python train.py --train_examples=39062 --bottleneck="kl" --encoder_norm_position="pre" --encoder_inner_norm=false --encoder_wave_strides=[5, 4, 4, 2] --decoder_attention=false --residual_init="scaled_by_depth" --learning_rate=0.0012 --beta1=0.9 --eps=1e-08 --max_steps=12500
Rows from block 2 of the encoder of a small waveform VAE, named by matrix and row number. Rows with one number belong to one neuron. Each number is 128 + 32 x the weight over its row's rms, rounded and kept within 0 to 255. All counts start at 0. Numbers have three digits each. After the name is the row's rms in percent of the matrix's.
Before each neuron's rows are labels from the 100 clips, of 14976, where the neuron reaches its largest size: "loudest band" is the band of the loudest frequency at the time of the peak. Only what is clearly more common there than usual is listed. The data: simulated sounds of rotating machines with and without faults.
# gate: MLP gate (encoder.blocks.2.mlp.gate.weight, 384x192), inputs 96-191
# fc1: MLP up (encoder.blocks.2.mlp.fc1.weight, 384x192), inputs 96-191
# fc2: MLP down (encoder.blocks.2.mlp.fc2.weight, 192x384, transposed), outputs 96-191

loudest band: 500 to 1000 Hz
gate.353 202:089163141140158130092182111122132111183124102148130160116168105117097113143142157118145103082130144119137108132130093131102153123091066158166148139115141197101115145142149132091104170111125127158086134190126118077073117139123090197106115134104085155135107168157157122088138227179184112135
fc1.353 153:117133146090113145112136101182157126141062117169104107110172053120152118117213107121140131115136148158146160141087152129137100126066123113184194134131165166128090100138103048138052132116171153145130157167116153132115137121149122159117151100127111147115115081152137147059134149111118120105
fc2.353 151:189104142142116135084142155143134140171119129123142184151099110140117114166163132145155126119146133092167106200106132138120156071032091156198172097106116134085154085145150044083134183129168157106097113134151139047102132155119110149110155134168115174081129089126153136070197155100168105171

loudest band: 1000 to 2000 Hz
gate.182 085:164145137106160144200062151146156134120115135143145068126110083101174135148147156174100144090169149176078157119145131150168158084125129135118109140118178122120109171129147133147186141105161142144099145174137117166123089101153132130171217144117155087135127148128191167161157099184098157080
fc1.182 093:116094094133105120126079089124113080175159093127161127119147109102122146103177175106131111123100135135130111092140092105140164045130141168146221094142175145218096154118121105163150126132129110146107077116129136106153128122188137148140103111198113089092092133051117098155107133119070083135
fc2.182 088:126224108166106096119108132186132114133156108198140073124103138147099124135121153121147115162093146150092065125115144131132200049142117140115075129100138133221092147154137146119067144126108066148169136149075141118127117116158102157142101129105162122118116165137159089067118159136056076076

loudest band: 2000 to 4000 Hz
gate.173 089:095110170140090134132139116100145136189135124091113107133128168147159145121097076157135120181150117143097112179080163147236147125088132190103108181151133118197188141136114131151137106137143154092114096145122106155154180113110148108092136109020148139158183090199149129145085100141151144125
fc1.173 098:096142079125151085166162162109122129110111076160144125086103104135128113138083174059139118081138149140132148031107079070119177081149149130186191159143149129117171115133113185134083117116131134146105094184120121083142094147178165147150127120116111157149128155107144113134158136162111090073
fc2.173 103:139148169136122125171126149141151158119160094055089125153061066131109095116097167125128140091124124100110098087131137110117166135122100091131150226075120101089054089124101160125191129133124126097086128171103109100106129123160133147132106136049109102114115132151156169172119109139125115138

loudest band: 250 to 500 Hz
gate.169 099:167064198108097139119085096083137110155129117137115179132100152127115117140097176121149136147088131099180222177163104118112142117117145109141136154176134184184129139150169159131182166132121097111078111172127153116148146134151158158160096147138154100171128111170129179125184123132170082164
fc1.169 108:078140122154107131127090139053176145127096174131133162183113091146108137165108203156159134122138126105086176216145198150157143194132146130126063110131101163170093167131119101121127170129125110117096138155134112076093153097055116121161142166113087099197158088154187105139124128165099154097
fc2.169 102:083199130108133152151134187094145165108119126131066104145139166137132146136107161147143138166080115133141045196119167136139048137123107159112051152136118095166122125121128072105122139138123094101113176160084177122117142124087110125124076144107169117138121043122104088071158122184190119128

loudest band: 250 to 500 Hz
gate.140 085:134096151078146114119130153119146152178142097126117193089161099169068154127097169091098117130095142082127157159184069103093100104177180118145125142125140180142110173144187112109089152106208143091093144101155156146168151153142155123123143089188126098160147144152121161124152126156155106150
fc1.140 094:079187095118085169088130116130101131112153105179127185127150123140076125133130142142173125130139122096104142123144046155092122106150117113150117103127112099130107178125132142155070145112130127120161045184091144139105125122147106164112083135190132131128096125100130144087112121165134063184
fc2.140 093:180199121132161157094154109096130148141171163090162125161184150122169143083098171181050131146101113165189102136091091163093139090118163149108144088118097114175084150110115112078136094137133093134090198125106122132147128105182158086187179146171199116187131126117120097121121109156114133094

loudest band: 1000 to 2000 Hz
gate.301 082:108101088126078163115180124169131163146072157118097087117193104137151182112145093162138120102153138161185169101106111174152142108136157118125111088147145145094135149133087111150073119108152154153117166132119127128139164110089081112128104091139100155133160093081083234102136118110155130103
fc1.301 091:192118161134105123133183131144146092112149106080161101124098149153150123097128198110122157091120117144193089183171113102053170094132133132125191126075144060084073120115163107120188128136130095157072118150129121119138164166118158130172146127113149167126116159154117152135070141077154093185
fc2.301 083:163149123130108130130106155155130127139110126158071108131060100146126122169159149104154142118092128111155135175122197121111129133135104126193141130155136134112150114149121162085112147145125151112139116123125139118116110147156140139125063129074107103088112075106125126088109120066102111149

loudest band: 2000 to 4000 Hz
gate.268 088:131140152136138111137152167137210189084103127081074108132160127204146119085084107146108090154074142168109135127114096132142141132143165143108136169137124136124090134149143127080141122102143154098134123129172113112144163130115160079170086110136147155136156070142061115124131132145158181150
fc1.268 095:144099146122146200110129106094083119189149110152142144182136167097135125112133097173120118157076097119140155061108114144098126053113082140126129134162142110218188154109132135173104141142103155142127089127119117191098108126141138133128206167183133125109109164143096100152116109155135068185
fc2.268 104:197128140124130113143109151126129109213099125119150164122117110117130133135108166145084110162103131153124173096124080127078162033152134119164162140130133128215165161143162097138117130135137088144097126086127132152112121131221127135117184125198172119129120158120091099155103132156103113142

loudest band: 2000 to 4000 Hz
gate.379 097:115144149109172117098133178106178134127125131075089131085141083135140117149114163122120122070117165172057104134147167110196157146125142163087111082178139155101053166166137139078159149112139122147064167138143111129143098127067146109192103113104174117127162086151144149086144148125119156115
fc1.379 107:144122170113130156119126092156083128149115152150115141164122136147123107154154128157129137180119114119160189107138129156151117074149104125182203169156152153221223108102124109156120128146085081092171105092101134139079119122218151142089176141179129128115102105158140091080120129101148096131
fc2.379 119:209159168165107140157127128136083115176140170167170139137112098122154097131107161154089133150133120141160135172108112145131125040126131142097102163100135078179124141123133096136149098145108105113144125094107110167109147114178144101143158132194187166109111096121103100152113124144158107195

loudest band: 1000 to 2000 Hz
gate.290 082:139123132105173081102168132126098153126118121098152150115072118114100120128124171147096127146163144116203058157165077138144165116112155144130167155152150143083128089147166158133174159107165181188082114150080170102197149150179123113128147095164114149148130109115149175125128114137196132189
fc1.290 101:202110098106152062157119105173145117104126082200128113103118085113152115135176116112059145160131120129101054115112107067112140119148152125183212134170152066134155075118161138129073125138125142144204094164143091112141102137195169145154086142101182094141128133103109113121183121130095144106
fc2.290 083:141183093162159099121151080121152150122137127162133084108155077122092102115180082119153124096141150102143146124079082105057207078067132091171185124109129167049145121154106173129097167113125110117155105137113098077146104135114132204150124118100087124134117187098108186143173151097137161095

loudest band: 2000 to 4000 Hz
gate.196 097:114127175081160081102165153109223170112080159077124136187142113147135145084083166149077121114123166153075172095143102158147104099157160127170142175133108153189172172174150151118117112102150089087107133159134099117144170127142157099194111117100159123116154104146081136104126155133139148205
fc1.196 105:092091140116159115144137162117162125085059209089139105114094105141131127118117121127154112104173156161067126174159218127170145200097154145138138120112146163072165111152114142099143109094130126158097150138102163096154140119051097121146099093103134131139134043121128134127138141146144167145
fc2.196 113:077104109133108109063147124111133155067138128145105110151123133121128141130098034142178127110188126087060093138142190129160086189100109105108077132138114120112142092125119161128089134130141153117145127130133139134124154117029128142126139133071090149160135110121184153056150138137134105154

loudest band: 250 to 500 Hz
gate.280 076:116171167150118172147185093112192126142087157127176108175138139169172138127127074132130110106174145184114190100106172143146180092118148154135101159060109090131192157154123090170112107146205122124135135100180136179125143082081133088117113120207149164165141227164145162131194093122158190054
fc1.280 081:194083125103129159124065146109092119159144144157112133150207086139097156100108083134121142213080130102145135161066105121129048115109158134149156099152146103194098124131124130127095116100117160101146126095161143164154143115198222185141128128149094086147124135123109113084067106101189122108
fc2.280 074:160157115117133131123114114184152129138196063172134053126141168152110122137198146108096127178092139118120131081107147068136144105121105094111101123115123144076175081151160162147065148134103083105187159145097127146121109098034128176049101125155182072094133172111105156117130149136124138131

loudest band: 2000 to 4000 Hz
gate.128 099:141166120128184098061125130168214205117140154067130094172131146121115111113140108137137118126135145112109199126111125141116140140085144152138116186161145148140126108142143195146119118111158122108138197181140119118153111146094141159116126127073131085137120138151116122126157136131118183216
fc1.128 096:142107115073134142133123182184151137113101153152149127167090124175156163130161112136137134161132139156100045143147135139137129163137174148068095133125103106036131137163147159096100147106208142133126203137109188116201135157029091152143124114147193112117157115079114149079126131113116114100
fc2.128 103:134155110122112113055126155133131147062152103116105061132103172134097143143119014127173119124159149087104135160076164131124123202059099114073071137137136097108188103154095139137084156113125164113125100146125153145110152111011098162126148117096127154110137090127131178062185166103103119152

loudest band: 2000 to 4000 Hz
gate.78 095:124129103147154074163133139112164151083115173093117092140113087153134150127131130106169119076175138136074117155137200135115114191095154151051100081098103137062100119144122119054169145112100143136083141137156112119173143123046111121186107107093114119094171142097145155139127136094097160072
fc1.78 104:113072134129111110180093131127107108155151143168130122127178136137138112136110132178183138136138111131192073186135142130113023122128091130149142114113144111213157100123112114136163123144061126145147085094073144114105117115195126102061133142148112096125122162144138093172128103132132149091
fc2.78 110:190084189095123151133118107167090120209170130128152170133158160118172138132133131140056120184091127177204174151115071150126072040121138160123173155118131065171164150131144076138157112117120092114115140090123130146143111090219130129108122123227208089104128158154104130164126123109170149103

loudest band: 2000 to 4000 Hz
gate.101 118:134152150082164141164179124108201150098107127053109097162167096167139146101069095119126118068133157151079162099106111138177131140134174153098079183133124137151174176156149126131123105111139115093111131139172080156153145136087162117175145111107133147146156119136074153159139138134156177167
fc1.101 126:103082161119140067130177162119176117077087152099126106087071111137127123115096146105147115086181151166077098162142166100144168206106129131140110115128137149068087110136130146082125129104178134160079143148108130105145126111058121100184083107122156143129162074142140139092145163141160130149
fc2.101 131:035072090133148134102138123135162157055082133126106070133148144125125137112144048126190134084182120111029096151111155120151123220124116118087091122121128131109132065120114167121136123134172152116141123153141145113121150126026124134128110135087080137125138101113163120109155122127161154134

loudest band: 500 to 1000 Hz
gate.283 099:124151101145142075174118163071157171129139196087121137132113083160129133168117123123137107146168136131090129158103174097202157139136145181110075172174146149141203119137153115163110123128173111122130166130091143139165125117079135060196122110155126092170153135125160155154106126139102110120
fc1.283 097:137129083132185104132133130043121129102081145098100140136113110143137185143092057102141120121046151127153137210103150136170142141153172108109128150170115157111164114156139024091130130116147151109178173099163135157146135147105157083105087109083102113158193139075097110133097138106129219161
fc2.283 099:023136116143139119131136119116128114129130106114099100098131100142124135107096128091172128008125139160103148097139128116161185157127136190102129139174131193056084159139117209150119130116084138149140111165158082092139111158036103114127081110103122105142131123138118075120115167172110123083

loudest band: 250 to 500 Hz
gate.89 068:161150147151122172134166179150122142124164117074105120192064130122145150135129154112127128093160130154141171118122170115150152036192141133094130070098126087066145131143107125096181141126196107103148181111202145148142118166163142085123181133165170162132113167141095161164160099076119157126
fc1.89 073:146104124164098083140119092091141133204125117120159116092158136123113141158081163125168127088159132087080197145163054119109131095140143043166132094102145153183121150133145146095174147116160114124084082094139168156145133104166123105136112124074076111145134171112150094155087139156178146227
fc2.89 066:166174116104101178082169107155132101162119149114177145111174154143103156087167123136075133115156125071124076145146103112141102132086109122115112133120148120140255097121132068105204124115172153149106122142118133078137159109116106094091133127165128140105146116109118094163178147137141075127

loudest band: 2000 to 4000 Hz
gate.58 087:149117095138105159122164059154189119144081102116137112142213141130138172111157110181107135185151114109090178099115107167063162155081131142148153101171113195166215139115174114137177118153138113126094067173161160133090175158165131141126127133147114157126130137132154171132159101184135140192
fc1.58 095:045158167146119178107092142139090171123123124187092127109144121125116118110160119110071144141109102121112133137145105131073047080138145077094077138111107094196104137126135130204109111146147121126149147165100198207121135111143084166077137130170093097116113133188120173153130100117124120160
fc2.58 095:109074139104110140089130165123090099112111101083118128117127073152103158157118117090151103082121143152190132107109143105150012131146109162116147147163131110115154126137050133142144163115130116126102150127143132181105124090202086168106196114111213120134133111188110155082133151110141097136

loudest band: 1000 to 2000 Hz
gate.6 092:057116095116139115138164172109158192139161139071131123175134037147160152145098156167115120119123129179143135090140070170145144155160142164087132123147142138114048160128158113125131132116134180143149159153138146084167177142131145089187172129108089159113166150111154107126081136139209176212
fc1.6 094:114127173139140108132176136121096071170104090112162146179097098102134130085070077137113125127109115167156161106147055161118161044086098157113138127131154093209168186125147150173087112138115120124074061091112109161083150116129104150075139132092137162161113151182156122127165132144154100151
fc2.6 085:208121180076156122146176081172091164153105108161163097179105073119134150124135198130104144117089112101198155086117106123109160026116122126131125140082127106194102157110164104170111103150166151109116146119126138130114141116186127117129098151123116156100137136163067132134117117139099129145

loudest band: 2000 to 4000 Hz
gate.60 097:142088187188164100094218158150156160115131153044148130128095195131136141106087183139149125083123139154118110119163169125189094123115174138129153159128136136098101112135150151094148129101170137157021110153134121105174135180109125116213084137134145190144146098140112133092126147119175162121
fc1.60 101:223132133126076172129117071162112116153179086141153136114138157103143088108138136154168123180105101115158156087090105141129099109090122155109153125155147153205166095098172103131087111153135110123147122137152113162112103146190161102090179146182111126106089127101133105094075107117180148129
fc2.60 099:181160120136138141121095115112118161149122142151150150162170137126137132122127108171072126159108110148110115118140083168081144059109137123132167128106108203241130137109176092126190109139134078118130148109111112147112112135178119134143140150238148111138125150131134107165122135183118074157

loudest band: 2000 to 4000 Hz
gate.359 116:143123138134125084131158143094149156097123204057165110107116101157104153129114133110128125118205152106118152193141178135149146216085120151121089105130151161085146079151136115066127130113154143148064126116114131073124148124062103108153089086102138123143162085134159134129169133148109127155
fc1.359 110:152098093156109154122098099151041124140151150162101133063127130103114069163187100142191143156097106113154090142140131130093124157095113100116124052094150112124124110108122108104135147151100138186143110129103143134130072142125098162098136136087118117117095134107174173123133103125140097051
fc2.359 114:193131122103135134196115147107147133201098140113135139119160139134148132135113162151063125167056121178189192096116048147108132071123122153111179170128119168141144184120124132118173114123098077111097124137128127145125122126180135121150135127134166090121123178125084111227114129128110122136

loudest band: 2000 to 4000 Hz
gate.364 082:136142148150121098156130164120157153141117141102109130092074052173135133148068182092148127089180136112144215225149201139146141155138125119121147151106130098125138145136116143183150145132108128199111058131138121136138124132117177086190081117153132146151169100114146157143115106139069167161
fc1.364 090:119118108089133166165155122094099112161124108085112208121134126140158145097128126113058150106119133154161127101153178118179142197081161118112119124101130236185125164139174105115163163106053105125044136162131107099145167157151143139157089132178124130190151153050120128140121130164187165130
fc2.364 073:118108129155120109165136104102105111055140150158139131133176082100121121111141166116137120088141139106156051135112210163208126158186121118170131145170128089098145110142111143106106130165138145118131100094149098153127152124132133088162162122082088143167110114105134104096129131156146117059

loudest band: 2000 to 4000 Hz
gate.164 117:153149124081154005134164149113122121095153122125165136111073165132155115112148150107122130150171131143092107081148099086071091096114147160117134103107134134100142119129142163091216143093153121151105161148073180098195111132158123157149081115081146143119114135104152132147176137175197105102
fc1.164 120:144139122146158084090139181153226132080155145119154116133110088128105138125151154140105119139180146128049152128122150133185205185117160139116071117108128145092180166130169156078064119110169123106110108129131096067156116144031111151165094127148134118148121151103148159078157119161043171102
fc2.164 127:061134085137136105059108134161159120076146138127119055115125142127110139118171084121152143112179128089113132111092179130145132184078119095122140104134144159031184073114083170134083110128176136141121113155075172084148148109053116149118092124088132134094129096049127170052173140130098142093

loudest band: 250 to 500 Hz
gate.269 104:111078105116130160158124134113086157133140212078097088159168160185137169144081059118091108098106135152142136129100175155172128125123165163082098147146105165133139144152118084115175140131115205105118198095158145113155199152076122099085132105069136133114174119117087104142110133121148147107
fc1.269 117:153110087101135211126071124103158186117145174101112145175172074129131117141106143139138084116188140118097184124140113159125148097133114152141184128117126200090154186123150096124119103115189106090149104072181103117100116167134131094104193117155108081143090194110136149150174135096091202155
fc2.269 116:117188122158104194082122094162121133139096134180063136117193183144104106142160128148133118186087146103104093118119152151064147118116102096171143089086147155124159129155104125144117168128090103104166102143115114171093126160171107184112148116076185116108122140137115165106138135071089142090

loudest band: 2000 to 4000 Hz
gate.139 208:133138124152137118110104120089118113130120133171180124092136112115062084162141138171125090081136162079114145133139124142138138134172113105185145154155167132134107154150087148159130175091113092133155107144117069147095086093175126165137120109142041110154086148131177121123105220149126093162
fc1.139 145:088155114114176149108090162109142097126120136145159150123127039136103175122166206120129126080144140116132194190130153127182186118114113095139132164163133136089133139137130086131041111122134120138140159153146091058094131138106123171096090110183074128104114092128117134127136133131105130205
fc2.139 150:134189097083138084101112138100120173194176103090112090138142122154173148143142140161159132097129122166141163170095084134118160171092111177123209111107110121098083117121138089100083133127118103130132180147106155080121134132110160140084126136146162107081148128073140128093092155147141106190

loudest band: 250 to 500 Hz
gate.134 089:181117132134102177121070126088100146201091174142091153128154085150096162119149154153184127100119152083100199115099144158140137078123185156170184140170128085102091141161146091111111161124154151120111181129178152121146153167154182186129129109127140092120127146123152130095158103123116069171
fc1.134 097:137074093130171128177168139095165129085149163050117089183078107125127164104091087161130110086192141139080151039098133162181213158089116147068099099165112145136168136139135162080126107118134131123111133106151093122121128120049080112132163140101125170116139154106139134135191130152151129112
fc2.134 094:120140155115117102138109110127116130108109092159088156130128091141121130133119106109150110176092134129061216133110127113094175185085104127140061089112119170140137169133181141155129109110123074099173126146128105176111101147116111140093123121150123095092133202168136139141168133175132099139

loudest band: 250 to 500 Hz
gate.369 072:165099098157145141222147156068158149153056205146160135159191060107154080133124153123078137148104115165091185094125195132118178114114155183150143145172123122073157136133127097171136132125118134084113088138149158143138107127157214100152156142149154109143129154115184123163170092121171167087
fc1.369 076:204139114097152113157117140122175060073156172119109096149162133126107173123131154095040130168104119140097196175147137127170153121093145174140147108177108174206169151126144095156067132139112152081139087128177080079110116113211130082156163119150083118123175105148135186141141109114144155076
fc2.369 066:106211160108131133117108115156116134139139103188092090116094133154121129152187165134062115149100145161158051101143131171085122128200089106148115105136134145181106159152158146130105160128069126138160143135102126153103078177133081198081156122126188096113139136140116129095052152149183110122

loudest band: 250 to 500 Hz; 500 to 1000 Hz
gate.303 091:110061148149152178096136045160154206135072169103143107146119107106108160137136135164228133093151142098175114098156143108129160145132117103114062192161123150112104173143121170134050178128206128079082109105108146133091129100112115188143145130174118110110120148143205183085139133168135160207
fc1.303 099:189100138112149137117134138117129103141082117106155133095146148124135132102165154114222112101151125144200102100104175091075197137103118138087165132114149119098086132130146165063158161098142170084058120102097124080128104144133144162143121121144132116116112186109167144108193131174123148081
fc2.303 104:056116127116156095143159128112137131096048180139140127146169103135140156123113092175183127135134135166048155138142107187134070166110141147115036143158135133185107185131155157166107109124093136123124076098108099157118139156058108146133072122053030126195158112149123071144154131199176144136